Rows from block 11 of a small multi-label image tagger, named by matrix and row number. Rows with one number belong to one neuron. Each number is 50 + 12 x the weight over its row's rms, rounded and kept within 0 to 99. All counts start at 0.
After each neuron's rows are labels from the 100 images, of 14848, where the neuron reaches its highest value: "top examples" is what is common among them. Only what is clearly more common there than usual is listed. The data: reaction-diffusion patterns (Gray-Scott). In brackets: how many of the 100.
# fc1: MLP up (model.blocks.11.mlp.fc1.weight, 1024x256), inputs 0-127
# fc2: MLP down (model.blocks.11.mlp.fc2.weight, 256x1024, transposed), outputs 0-127

fc1.671:30 44 41 52 61 46 61 62 43 59 64 49 55 50 26 36 49 50 46 47 34 66 34 43 56 56 55 52 44 39 46 62 58 36 44 50 45 49 44 61 30 34 47 61 49 52 60 67 65 45 33 80 70 42 58 45 35 54 59 37 52 51 51 39 45 53 61 62 65 53 70 56 62 68 48 57 53 30 57 38 51 68 53 61 52 39 59 59 54 39 46 66 47 56 51 47 45 67 43 32 48 66 66 54 46 59 39 68 49 46 47 64 51 32 55 53 74 46 42 47 60 40 51 52 32 37 65 61
fc2.671:54 44 47 36 60 64 42 44 64 34 48 46 45 58 56 65 54 44 70 45 42 42 51 56 64 55 53 38 64 32 57 32 43 58 44 46 40 37 43 62 52 56 67 67 42 47 51 64 53 46 41 53 63 52 48 43 59 57 37 28 56 49 48 49 31 44 35 56 64 63 54 69 34 38 55 56 53 36 47 46 41 26 62 30 62 43 29 30 37 74 52 46 48 66 49 42 76 54 37 48 59 41 60 75 62 52 62 34 49 52 56 31 57 74 41 42 45 53 53 42 69 40 46 40 56 82 29 35
top examples: feed 0.026 kill 0.055 (39); feed 0.03 kill 0.057 (28)

fc1.552:48 50 51 33 29 57 71 38 60 43 36 59 56 27 48 68 60 38 48 62 50 53 41 64 60 65 51 49 31 37 57 65 50 56 48 56 40 34 48 58 47 69 59 59 44 44 70 60 18 49 59 49 45 51 56 54 37 57 49 52 61 56 38 46 55 51 66 46 35 43 65 41 63 38 29 42 52 44 53 44 45 43 61 47 38 58 62 38 56 57 67 35 59 62 35 59 43 61 49 30 42 62 58 42 49 53 46 65 65 41 52 47 68 48 56 24 57 38 51 50 73 73 53 57 48 42 56 62
fc2.552:52 49 66 50 44 46 36 68 59 37 40 33 44 57 58 43 50 47 45 20 66 49 39 36 68 64 51 38 57 45 45 51 70 66 64 53 32 41 45 74 47 50 59 31 57 54 72 51 45 48 53 76 73 59 69 56 49 54 44 58 42 35 52 45 42 45 53 72 40 51 44 39 41 43 36 43 55 22 40 34 77 51 42 35 49 39 58 33 32 55 70 45 22 26 65 58 60 49 38 51 48 33 23 58 52 50 50 55 46 43 20 57 51 49 49 44 28 43 73 52 49 43 35 56 77 67 30 52
top examples: earthy (54)

fc1.293:53 54 48 59 49 57 49 37 48 53 46 61 41 57 54 65 59 34 50 22 36 41 53 47 50 48 51 31 25 49 51 74 56 41 47 40 50 33 40 67 35 63 57 59 35 34 75 47 45 56 40 62 40 46 52 58 69 50 62 56 43 62 36 42 67 51 49 50 68 58 65 43 76 47 40 48 50 56 83 68 44 58 40 63 63 73 59 51 66 66 68 52 62 62 56 55 27 41 52 57 68 52 66 44 55 28 42 32 68 51 37 63 38 37 62 34 60 49 51 57 37 60 48 60 30 37 48 64
fc2.293:74 53 57 47 35 67 58 43 54 55 31 67 38 39 30 52 35 26 53 60 54 64 38 43 53 49 49 58 67 47 43 62 62 39 37 32 51 43 72 50 31 57 50 38 26 48 28 39 59 54 51 52 53 49 62 55 33 44 61 54 55 24 38 33 47 43 52 29 40 58 59 45 59 41 52 22 73 64 40 54 53 48 56 51 15 27 43 42 46 21 38 74 53 54 59 34 46 53 60 74 40 39 52 56 52 28 44 46 66 63 59 48 28 49 44 48 74 36 57 40 42 74 39 48 49 42 58 77
top examples: earthy (41)

fc1.308:50 51 64 51 40 51 56 66 59 87 37 43 47 35 47 71 53 53 48 59 47 25 49 53 45 53 62 54 45 51 38 72 46 63 48 51 44 41 33 69 72 41 60 43 39 51 39 49 50 59 61 44 54 40 46 24 61 43 17 51 61 53 50 44 37 50 58 26 50 26 48 69 40 46 38 51 44 56 55 21 41 58 77 43 53 59 45 26 42 54 66 67 62 49 68 47 40 73 58 51 35 41 53 50 47 52 41 44 53 57 51 39 58 19 50 75 43 48 51 58 49 55 47 52 43 33 64 36
fc2.308:54 39 70 51 56 63 67 43 58 43 30 35 62 30 33 37 27 56 65 57 75 52 41 61 41 55 70 56 66 40 47 54 69 67 44 48 63 56 58 50 34 50 49 30 43 61 42 52 50 60 46 46 40 59 43 46 29 72 64 60 34 27 32 45 53 56 53 31 30 61 33 60 72 48 60 38 59 51 57 36 63 34 35 53 35 57 47 50 38 39 60 48 31 50 41 42 56 44 49 68 66 54 42 72 49 58 39 32 39 54 51 31 44 50 55 36 59 46 60 63 61 58 42 43 38 51 46 39
top examples: feed 0.026 kill 0.055 (47); feed 0.03 kill 0.057 (42)

fc1.519:56 36 50 53 53 76 62 50 73 46 58 62 77 65 64 38 49 54 48 41 24 28 37 42 42 39 74 70 34 64 59 48 81 33 75 30 75 36 39 32 41 65 41 40 55 48 53 40 66 61 44 59 54 42 56 51 69 53 57 48 70 51 50 40 55 47 40 59 51 59 26 57 47 66 52 44 44 54 52 44 51 48 54 25 49 38 27 56 40 51 56 48 40 41 42 33 45 55 49 59 44 30 81 46 49 47 65 45 46 65 56 47 63 45 45 53 46 37 58 46 57 30 17 20 37 53 62 55
fc2.519:68 50 75 53 40 33 51 30 63 32 47 63 51 28 40 53 61 39 38 53 63 41 33 40 51 46 36 63 62 35 55 49 61 51 45 30 47 66 60 35 36 48 59 48 45 52 53 51 52 51 57 45 61 43 61 28 61 58 38 43 52 28 41 46 33 66 74 45 57 85 57 60 70 54 48 35 55 47 55 49 47 28 59 65 54 45 38 46 70 46 39 63 65 66 50 71 45 64 62 70 37 49 52 61 49 52 58 64 53 47 58 31 60 61 44 60 59 62 51 46 52 53 57 45 46 55 58 48
top examples: feed 0.039 kill 0.058 (27)

fc1.54:48 40 68 46 48 34 49 47 41 65 38 44 44 64 41 48 49 66 39 39 47 63 49 53 47 70 49 36 52 50 59 61 52 58 56 36 68 40 42 56 45 57 35 41 46 50 52 61 51 55 31 52 56 37 62 46 42 53 51 50 56 49 49 35 61 45 50 20 53 58 52 79 40 65 52 51 47 48 50 46 46 51 00 24 22 37 49 28 64 45 50 54 55 63 53 48 43 47 49 59 70 50 59 57 55 68 55 53 43 59 35 37 70 47 57 42 62 44 64 49 47 43 42 46 41 47 55 52
fc2.54:60 65 45 48 49 51 47 39 36 60 46 58 37 43 45 50 48 59 47 60 36 59 36 54 38 50 43 63 55 71 22 75 45 41 40 53 93 62 51 46 34 53 33 46 55 43 52 37 71 56 53 43 25 38 43 38 45 50 64 50 57 49 42 46 53 36 55 45 57 53 50 45 55 49 62 39 55 81 45 43 51 58 39 59 34 65 48 67 63 32 47 45 60 54 55 51 30 54 50 53 42 48 59 49 31 41 52 29 36 73 57 57 37 47 45 73 70 68 31 40 45 49 38 40 42 48 71 61
top examples: feed 0.026 kill 0.055 (27); feed 0.03 kill 0.057 (27)

fc1.468:42 04 66 52 40 66 55 52 99 46 52 48 44 38 64 36 46 50 41 49 38 50 60 47 45 54 36 57 32 52 55 49 56 52 51 45 75 46 56 42 61 51 57 46 49 55 51 44 49 62 37 47 40 48 67 59 55 45 58 62 59 45 50 56 44 57 62 56 40 59 45 61 38 60 37 52 62 59 57 36 42 57 59 30 69 50 48 49 53 66 50 43 53 40 51 30 40 35 55 39 49 44 60 46 50 54 59 38 65 88 52 36 52 57 38 43 56 41 50 51 56 42 09 52 47 43 67 46
fc2.468:39 60 54 50 52 52 64 47 32 42 38 54 53 44 61 52 79 56 63 50 50 61 56 55 68 37 52 56 52 63 52 67 35 49 53 49 84 70 45 46 52 43 44 39 62 53 66 35 48 54 43 48 39 56 42 37 34 60 52 36 43 55 56 51 52 40 74 53 48 25 50 45 58 40 53 49 45 62 48 48 47 50 49 60 32 44 55 39 56 53 41 41 54 48 56 50 41 44 49 52 61 49 54 45 42 43 40 36 50 72 47 36 58 25 30 39 46 52 59 64 52 62 34 47 56 56 89 45
top examples: feed 0.039 kill 0.058 (97)

fc1.115:38 11 39 36 54 71 58 53 80 52 62 48 53 38 60 38 50 37 32 63 45 40 34 42 50 45 60 54 50 57 37 45 44 53 64 34 92 27 46 48 43 54 46 37 46 45 51 51 45 65 62 34 55 30 58 58 57 46 64 55 47 54 50 48 60 52 72 73 47 61 58 50 44 53 53 49 69 55 50 42 41 53 49 28 63 52 34 41 59 66 75 49 51 51 35 49 26 39 51 47 68 48 60 55 51 67 62 53 64 71 27 44 56 59 51 42 45 46 47 57 51 60 20 27 38 33 47 43
fc2.115:53 43 70 65 36 52 68 41 56 35 40 52 34 43 50 56 66 60 58 48 46 64 50 44 70 24 38 44 54 56 59 49 51 62 49 48 52 77 54 41 40 66 57 28 59 37 53 52 48 60 45 56 53 51 51 63 49 49 73 54 41 41 46 43 41 50 79 43 50 55 48 48 53 37 60 34 37 56 52 39 53 32 43 57 52 50 60 51 56 38 40 39 47 42 74 55 33 41 45 60 64 52 50 52 43 45 52 44 41 69 53 42 51 17 23 40 46 64 67 43 44 55 43 45 57 60 82 60
top examples: feed 0.039 kill 0.058 (51)

fc1.236:29 43 55 56 57 60 51 75 50 65 55 52 53 73 66 45 59 57 36 59 49 57 41 46 48 48 31 36 39 46 33 54 47 28 48 32 46 52 47 62 17 63 52 59 34 66 67 40 53 65 32 33 64 53 60 27 46 61 20 54 54 51 51 52 60 45 37 45 55 50 59 28 50 69 71 55 55 44 45 37 48 59 28 36 40 49 61 47 46 39 28 54 53 37 38 41 46 69 37 43 52 43 58 72 36 58 58 78 41 51 42 60 58 30 19 63 54 47 33 49 53 45 53 60 45 74 60 60
fc2.236:68 42 50 53 72 59 46 44 42 51 68 28 55 48 64 54 48 44 51 30 40 27 48 51 49 49 48 36 57 50 67 39 56 57 38 32 51 57 48 61 33 56 65 64 39 28 49 79 32 45 48 52 57 45 30 41 56 44 54 36 30 45 54 58 25 59 38 46 58 61 20 79 27 44 80 73 46 28 59 40 25 40 50 41 50 50 39 47 44 62 48 43 55 70 62 49 60 40 45 52 63 50 55 69 66 61 65 38 17 41 58 32 54 61 54 53 49 50 72 40 55 46 48 46 52 67 59 45
top examples: feed 0.026 kill 0.055 (49)

fc1.608:40 51 43 62 54 44 75 63 47 51 56 56 51 68 49 61 87 55 46 41 37 54 55 54 53 58 31 26 45 42 59 46 63 34 63 44 50 46 76 40 49 69 54 48 42 66 59 58 47 68 49 54 44 53 67 39 58 66 39 45 48 45 22 11 70 40 46 33 70 58 56 52 64 56 34 38 44 59 55 52 69 52 55 65 56 59 27 53 32 74 61 54 40 44 54 52 48 70 55 51 51 70 52 58 60 43 49 42 45 42 49 35 73 49 64 68 38 56 58 56 41 38 30 39 40 48 26 40
fc2.608:32 51 46 48 66 36 32 47 43 53 51 46 67 55 43 58 54 58 44 51 64 58 32 64 32 45 46 58 43 49 44 60 55 60 46 52 54 46 42 45 54 47 30 39 52 62 68 34 62 47 64 15 52 65 35 38 45 54 45 73 51 59 41 69 67 56 42 44 45 53 40 24 67 45 56 43 57 54 67 49 53 61 35 46 28 45 33 44 35 38 56 47 50 44 44 54 55 58 36 55 52 66 44 47 40 62 33 44 50 44 43 65 70 53 40 42 66 55 47 54 34 64 58 56 38 58 50 48
top examples: embossed (73); dark (42)

fc1.254:60 56 49 35 46 66 28 59 45 68 53 34 62 64 65 43 66 33 52 75 31 37 51 75 53 42 55 39 34 60 45 47 55 28 53 49 48 51 56 50 61 46 61 42 34 59 60 52 54 67 52 81 49 52 40 58 46 51 54 52 53 44 35 51 41 48 52 60 55 61 56 76 60 64 48 46 40 22 66 22 40 44 52 51 57 63 40 51 42 43 76 56 61 50 73 30 42 61 75 59 44 72 46 36 55 42 68 75 45 48 25 49 67 46 60 65 56 35 56 42 62 77 34 54 46 66 59 42
fc2.254:41 50 41 49 60 56 45 56 39 55 60 36 67 58 65 57 62 60 39 62 55 44 76 69 48 42 54 38 54 54 57 56 26 48 63 48 49 53 46 48 66 35 44 61 64 55 41 52 21 53 61 55 45 44 58 41 43 57 49 37 30 53 73 65 46 59 54 60 61 40 44 81 37 69 52 71 46 58 33 49 31 29 54 59 64 47 65 53 66 58 61 52 67 69 40 57 66 61 78 22 45 46 59 30 70 37 58 55 42 37 41 32 60 54 44 44 55 35 43 62 73 45 51 45 44 50 45 36
top examples: earthy (35); dark (33)

fc1.605:49 50 39 66 00 34 48 54 48 66 52 49 51 48 29 60 59 57 43 53 40 66 65 69 79 43 28 61 49 29 47 65 50 51 49 56 44 57 53 66 39 62 36 37 51 56 44 52 29 52 47 40 67 67 42 13 34 63 56 53 65 66 59 61 70 56 49 56 62 23 42 63 47 47 55 48 39 29 75 28 39 57 36 50 51 50 56 41 32 47 46 62 40 51 65 49 47 70 57 39 56 44 54 23 38 39 50 54 42 42 48 72 52 17 32 91 35 58 37 38 63 57 58 62 43 49 71 46
fc2.605:37 59 37 37 56 58 57 87 44 74 51 50 69 81 52 59 71 53 44 63 54 66 44 55 66 32 39 60 56 71 66 44 45 75 47 46 51 49 68 44 47 56 56 57 63 41 51 65 45 33 48 42 45 67 29 41 58 51 58 32 47 67 53 71 43 35 40 69 54 48 41 26 47 52 78 51 46 55 61 41 54 55 47 39 41 41 32 45 38 43 52 36 42 30 74 60 55 40 39 38 80 60 62 54 61 50 54 39 57 50 78 58 71 63 24 30 52 51 46 42 46 47 52 58 54 57 61 49
top examples: feed 0.046 kill 0.063 (45); feed 0.037 kill 0.06 (41)

fc1.679:66 41 46 54 35 33 67 51 54 54 68 41 54 50 63 79 60 48 53 66 55 64 63 55 47 56 45 38 51 24 55 66 60 66 43 58 58 33 41 65 45 61 39 42 18 45 53 66 22 42 47 57 46 38 47 49 58 52 38 50 43 51 33 47 53 66 54 23 42 38 62 79 75 55 39 47 29 32 51 55 42 65 24 53 46 66 50 49 50 63 43 48 74 67 34 51 32 57 46 57 61 61 46 59 50 51 60 59 56 34 42 58 54 54 44 56 35 61 49 59 39 45 45 42 49 45 29 43
fc2.679:40 56 43 47 46 42 37 53 49 51 48 30 45 49 55 60 65 64 35 35 58 38 63 49 58 46 40 39 55 55 48 50 42 58 78 54 50 42 48 58 62 54 34 58 44 49 50 52 25 57 62 72 52 39 69 49 58 53 45 42 53 44 75 45 47 57 54 63 42 51 46 63 44 55 46 64 41 46 33 40 51 43 48 47 73 65 58 55 54 66 74 37 50 53 46 57 58 62 54 36 40 33 41 44 68 29 55 49 41 37 31 49 56 51 45 55 49 43 59 55 75 24 42 31 61 62 41 40
top examples: earthy (38)

fc1.480:35 21 52 45 45 44 55 69 48 42 58 59 67 44 74 54 61 41 53 41 49 57 30 39 58 53 41 29 43 54 30 68 51 38 43 36 68 45 41 51 52 41 59 63 47 47 50 47 26 45 39 55 44 56 50 54 37 57 53 61 54 65 41 52 69 65 44 52 38 65 68 46 57 36 53 24 55 36 59 45 41 46 40 37 39 63 03 44 47 41 40 42 42 65 33 30 48 58 70 60 73 40 59 37 61 39 63 71 42 53 64 46 44 46 37 44 61 40 60 60 57 70 46 68 50 35 49 68
fc2.480:43 51 59 51 59 56 66 64 39 55 36 44 65 49 58 55 66 46 44 44 53 42 59 41 58 62 52 78 66 52 61 71 44 42 57 59 54 35 62 43 68 19 62 63 61 59 54 33 45 47 62 41 21 36 50 43 61 49 46 39 36 67 58 63 53 53 35 49 41 55 48 44 67 63 28 56 64 58 53 55 68 58 38 49 48 57 51 67 49 57 58 38 46 33 46 67 52 41 60 33 45 58 49 43 42 52 31 66 49 46 42 45 63 50 57 64 52 48 35 62 50 43 50 56 42 34 43 35
top examples: earthy (40)

fc1.681:53 51 05 42 43 36 50 66 55 70 59 49 44 63 70 43 43 26 51 78 42 53 50 46 62 51 57 57 48 42 73 53 44 47 58 47 47 47 61 59 61 59 43 22 37 46 66 54 62 61 55 53 70 60 56 31 52 46 18 57 52 54 47 55 47 34 52 68 47 62 58 67 74 49 32 38 71 45 50 41 51 51 61 43 33 49 64 42 42 67 34 67 67 36 52 52 34 83 53 57 52 56 56 41 44 57 52 76 46 63 14 52 42 20 56 48 46 42 58 40 55 55 54 54 14 64 36 44
fc2.681:47 56 55 36 77 40 46 63 50 68 44 54 59 54 39 67 42 47 54 42 48 48 42 72 46 58 68 42 63 44 73 49 52 47 39 47 70 41 48 34 58 34 33 65 57 48 60 61 59 41 53 37 28 46 46 67 42 51 65 47 08 51 49 69 52 62 34 48 54 47 45 52 60 36 61 60 57 38 54 68 52 41 42 45 39 36 51 45 40 53 63 47 49 63 40 47 66 14 34 33 28 65 43 55 54 75 32 51 46 57 64 29 69 40 43 26 56 39 43 61 51 66 52 38 35 50 54 46
top examples: feed 0.026 kill 0.055 (40)

fc1.522:69 56 42 24 59 44 55 49 53 55 44 65 83 74 51 43 50 70 59 43 47 54 27 47 41 55 39 59 30 49 59 50 45 68 52 42 52 28 59 44 70 52 48 60 49 35 77 46 50 29 61 40 47 52 64 60 53 59 51 45 49 84 32 58 48 64 61 44 48 68 58 52 54 50 63 62 38 28 43 44 20 61 58 65 52 68 49 67 42 58 72 37 51 40 64 53 34 47 62 55 59 51 48 68 57 44 44 58 40 50 42 32 51 54 41 37 56 46 45 37 73 35 54 60 41 56 30 82
fc2.522:17 45 50 22 54 57 37 43 49 46 46 44 51 39 61 44 39 50 57 35 53 39 59 66 73 62 62 42 52 48 48 28 44 62 61 64 47 46 37 54 58 45 48 47 44 46 46 67 44 61 41 57 59 48 56 48 33 78 37 23 54 49 48 36 45 44 49 62 53 55 51 69 48 46 65 63 13 39 41 43 36 35 68 46 52 59 50 31 44 67 50 40 49 70 47 48 65 51 36 32 54 38 46 49 51 57 51 37 50 41 43 42 53 57 54 49 56 43 59 51 72 33 40 47 70 76 39 34
top examples: vivid (38); earthy (36)

fc1.99:66 27 81 63 44 47 67 57 41 62 53 49 56 19 53 39 54 47 51 36 54 56 36 61 53 56 47 57 49 49 53 64 55 69 55 53 59 34 43 66 53 63 29 65 34 30 53 52 65 67 54 54 31 47 42 33 61 47 33 63 51 49 44 46 39 51 69 25 42 32 53 51 65 29 44 58 44 50 54 42 50 31 73 57 42 45 57 49 41 68 46 40 43 36 36 51 40 65 57 38 60 57 60 28 55 33 55 38 38 53 55 41 60 38 54 52 35 44 22 52 54 53 41 50 46 55 45 50
fc2.99:26 62 48 30 71 62 35 49 39 67 34 49 44 46 48 52 49 47 49 52 47 46 43 74 48 44 46 47 44 58 47 66 46 48 53 41 88 45 60 50 48 45 38 52 45 58 69 44 50 41 49 50 30 62 50 40 23 70 59 39 46 41 51 55 63 43 48 62 46 38 39 42 56 25 59 44 63 66 52 48 63 51 47 34 37 53 39 47 37 46 61 47 45 51 42 33 51 53 38 36 42 39 47 52 38 39 34 30 50 80 54 34 51 52 35 34 71 35 49 51 68 62 34 36 52 58 53 63
top examples: embossed (72)

fc1.258:54 54 58 70 16 32 41 31 47 85 37 47 42 56 43 40 61 52 35 41 33 53 42 45 75 54 22 31 59 41 52 63 50 39 57 62 41 41 38 61 48 60 29 52 49 49 51 50 66 47 54 71 47 58 40 35 54 57 42 50 63 53 52 53 78 58 43 44 87 40 59 48 64 52 46 48 53 59 70 46 57 50 57 46 56 53 62 65 26 51 44 46 53 57 67 38 46 65 40 67 44 66 46 68 55 57 46 62 42 36 32 59 46 32 36 71 26 53 41 61 36 30 64 53 44 43 45 55
fc2.258:41 56 42 25 50 71 54 81 46 97 44 56 45 65 52 63 39 39 37 56 57 55 32 55 64 55 42 75 53 58 42 42 57 56 32 50 51 33 60 43 39 68 63 56 49 32 40 71 43 57 59 34 44 60 38 62 38 49 73 32 22 58 55 68 57 15 41 51 40 40 46 31 45 50 86 52 56 51 37 60 51 51 58 71 30 42 38 37 37 39 69 41 45 42 58 48 36 34 42 38 70 57 52 61 58 61 40 35 56 48 48 57 45 42 42 40 56 43 45 34 44 47 50 56 58 58 67 51
top examples: feed 0.046 kill 0.063 (63)

fc1.577:61 42 42 24 28 49 69 43 53 55 45 43 46 34 69 24 47 67 52 60 32 58 46 42 55 77 42 52 29 61 55 56 55 44 66 53 41 56 48 49 38 35 46 43 60 42 35 38 43 59 72 38 55 53 46 42 46 58 51 62 64 53 47 61 54 60 41 52 70 56 52 33 58 55 65 33 47 45 44 40 42 38 59 34 55 80 38 46 23 76 59 50 49 60 66 42 47 64 44 67 63 42 62 60 59 50 55 51 50 57 50 46 47 48 57 43 74 46 56 58 60 65 19 43 52 30 45 50
fc2.577:36 60 49 39 28 72 53 55 35 51 38 54 46 46 41 37 69 43 57 47 71 39 62 55 70 34 54 57 73 28 62 38 51 56 63 50 37 50 59 51 66 57 68 49 37 69 39 41 47 48 37 44 57 49 50 47 60 54 50 31 45 32 70 42 46 32 54 52 48 57 61 52 52 65 36 50 49 56 24 49 50 49 60 56 54 58 28 47 46 52 54 49 45 42 47 54 76 71 54 51 54 46 60 45 39 42 51 36 67 38 36 50 56 63 35 38 59 26 57 46 78 27 27 50 63 75 33 46
top examples: vivid (44)

fc1.518:41 27 49 37 39 67 55 50 76 59 23 67 40 49 50 61 45 62 49 60 36 46 12 57 58 64 59 32 42 58 61 59 67 55 75 44 60 48 58 54 34 28 43 61 53 52 49 45 57 68 61 27 70 38 67 59 50 52 50 71 53 50 43 59 60 53 57 38 48 61 58 35 38 51 44 57 54 31 49 44 50 40 45 34 41 55 42 53 56 37 39 63 68 46 60 50 47 50 47 38 58 42 56 56 47 55 38 68 51 84 53 48 60 45 59 46 60 43 35 47 49 56 24 42 53 47 72 59
fc2.518:44 37 64 58 46 35 31 56 50 53 52 57 52 48 53 47 49 70 57 68 47 62 39 45 39 22 39 45 40 51 60 62 51 35 56 48 46 35 32 48 61 62 37 36 68 42 51 34 61 44 42 44 36 42 37 62 47 37 71 46 38 46 59 54 48 57 40 20 50 58 51 31 48 41 37 32 35 50 63 77 43 40 66 46 37 27 55 52 41 43 52 33 64 43 59 51 40 37 54 63 47 45 57 47 59 45 22 40 57 52 71 52 53 27 41 43 48 42 44 50 35 65 48 40 30 32 65 69
top examples: feed 0.039 kill 0.058 (57); warm (32)

fc1.728:41 40 39 40 50 66 64 58 65 56 41 48 53 80 73 30 43 57 56 56 29 52 58 51 59 49 62 44 47 62 67 55 53 40 34 43 45 52 29 44 64 24 51 06 35 58 47 50 31 49 25 54 41 68 63 50 58 50 57 63 47 54 69 51 57 67 67 72 35 61 38 36 54 59 59 30 40 56 54 41 53 46 47 21 54 46 50 44 55 52 40 74 60 24 53 36 35 36 19 52 49 51 62 69 44 59 63 34 64 56 60 52 53 39 62 45 75 47 55 55 62 34 40 16 39 50 65 54
fc2.728:37 41 48 34 60 61 40 57 52 68 50 55 48 63 83 58 41 61 74 60 26 59 73 55 46 52 42 40 34 55 38 42 59 40 62 52 53 31 57 54 69 55 54 73 77 50 43 43 43 39 33 51 45 45 38 67 58 43 57 35 71 54 62 45 54 35 26 40 61 42 56 27 32 22 42 55 44 49 47 60 50 65 67 26 53 37 39 57 52 63 58 35 39 32 48 17 53 48 49 47 55 32 59 61 68 40 42 31 52 57 63 52 45 46 72 42 44 47 44 45 47 35 50 51 42 45 52 63
top examples: feed 0.039 kill 0.058 (27)

fc1.153:61 41 20 61 40 36 60 71 59 70 53 42 53 53 54 26 66 72 44 63 46 38 47 54 48 54 31 72 35 59 52 39 52 35 38 57 65 50 50 39 50 55 75 38 44 27 82 56 63 66 44 47 65 45 57 42 58 37 31 65 43 55 60 30 65 41 54 43 51 64 60 60 84 54 66 44 54 23 54 45 62 47 44 42 51 51 54 36 49 35 29 45 45 49 51 41 35 61 48 36 70 75 59 53 46 64 57 56 38 54 60 34 80 38 50 44 42 48 47 55 29 35 38 42 32 54 33 57
fc2.153:60 35 67 62 50 48 58 36 56 49 38 31 56 35 70 46 39 72 26 51 66 60 47 49 39 42 76 45 76 47 40 61 67 43 55 51 52 48 33 66 41 49 46 36 43 53 52 46 50 63 55 63 39 27 43 53 51 43 62 55 37 40 38 37 41 56 53 38 42 58 43 66 63 39 33 43 57 48 38 31 71 36 35 56 37 47 69 47 35 49 65 34 26 60 47 51 62 45 46 56 32 44 31 49 67 57 56 36 31 48 48 40 47 50 47 46 46 61 65 68 38 68 40 33 42 36 50 49
top examples: feed 0.026 kill 0.055 (31); feed 0.03 kill 0.057 (25)

fc1.757:53 47 61 37 46 54 62 70 63 42 52 52 49 58 23 44 54 37 35 47 45 64 53 59 45 67 42 40 43 43 41 46 47 68 40 60 47 31 78 77 59 42 46 55 51 62 54 60 49 74 84 44 37 30 52 44 44 62 44 59 59 49 36 46 36 69 68 58 51 47 64 49 56 48 62 35 57 51 50 42 44 33 41 45 67 52 60 46 51 46 69 54 60 64 68 34 31 61 65 31 38 50 54 67 54 53 48 77 44 53 48 18 62 50 39 61 72 44 51 66 52 47 55 48 48 27 36 45
fc2.757:43 57 34 61 49 56 55 46 56 45 55 71 52 50 54 40 46 32 41 68 48 47 69 31 51 44 27 54 42 54 54 35 36 38 64 48 42 54 43 42 54 58 52 51 43 45 38 55 27 54 37 65 55 41 55 66 53 56 58 39 59 38 66 41 52 52 48 55 69 43 49 58 49 67 43 65 50 31 58 63 34 39 56 68 58 63 54 54 67 55 18 60 62 50 51 55 24 45 65 45 54 43 46 45 58 46 63 51 43 53 48 58 35 30 55 53 44 47 54 42 50 64 62 42 59 24 44 59
top examples: feed 0.078 kill 0.061 (39)

fc1.418:43 62 37 43 64 69 51 40 37 58 23 52 34 74 58 75 60 36 71 48 48 68 45 52 58 35 36 49 40 51 48 58 70 42 59 44 40 44 53 65 41 48 47 45 54 53 45 56 63 48 52 41 59 51 59 26 35 55 35 34 49 42 47 32 70 58 51 79 60 43 45 51 44 48 55 36 49 22 52 50 57 27 39 59 55 40 34 27 35 58 40 61 56 56 35 58 46 51 34 59 60 46 45 38 38 52 56 56 61 57 47 50 64 60 59 40 57 52 34 60 55 40 45 37 57 60 59 42
fc2.418:39 58 58 45 29 33 42 43 37 50 52 46 45 55 51 39 52 52 37 42 53 47 56 43 66 68 32 56 23 74 43 48 40 58 69 56 52 52 60 40 49 36 44 37 66 46 54 34 49 41 64 61 55 62 59 52 34 54 46 53 90 59 63 42 61 48 66 70 35 48 57 44 56 67 49 51 28 50 46 50 63 70 42 60 84 68 65 50 59 48 42 33 47 38 59 65 30 44 59 56 49 45 42 47 28 44 37 53 55 57 37 73 52 37 55 79 45 59 60 48 43 38 63 63 70 56 62 41
top examples: embossed (75)

fc1.223:43 44 63 60 67 59 44 41 46 59 49 66 68 55 52 58 65 52 58 47 49 62 47 44 57 59 45 48 51 51 60 50 58 54 54 15 45 35 50 51 63 43 26 40 36 50 43 53 49 61 48 54 64 47 43 56 36 53 44 52 53 65 25 20 70 59 68 44 59 67 50 31 57 32 75 32 42 39 60 43 41 20 51 53 46 52 54 54 31 42 35 46 40 50 56 48 57 52 67 72 64 50 54 83 71 46 41 80 44 36 56 56 56 47 44 34 49 55 65 48 46 51 47 54 63 72 71 48
fc2.223:38 39 63 52 71 65 37 47 37 36 55 31 53 34 63 52 58 64 70 64 53 32 66 66 42 36 67 21 50 49 49 49 61 41 53 56 48 45 30 61 79 67 53 56 68 50 54 44 52 45 44 56 45 34 39 39 65 48 47 38 53 48 62 54 72 42 35 41 49 44 48 45 33 36 33 62 45 51 45 51 40 40 44 36 51 38 44 60 41 73 61 26 47 50 32 36 76 64 50 44 36 31 52 36 79 46 35 39 50 44 45 46 55 69 53 60 36 34 53 64 44 47 38 48 37 31 35 45
top examples: feed 0.078 kill 0.061 (39); feed 0.058 kill 0.065 (31)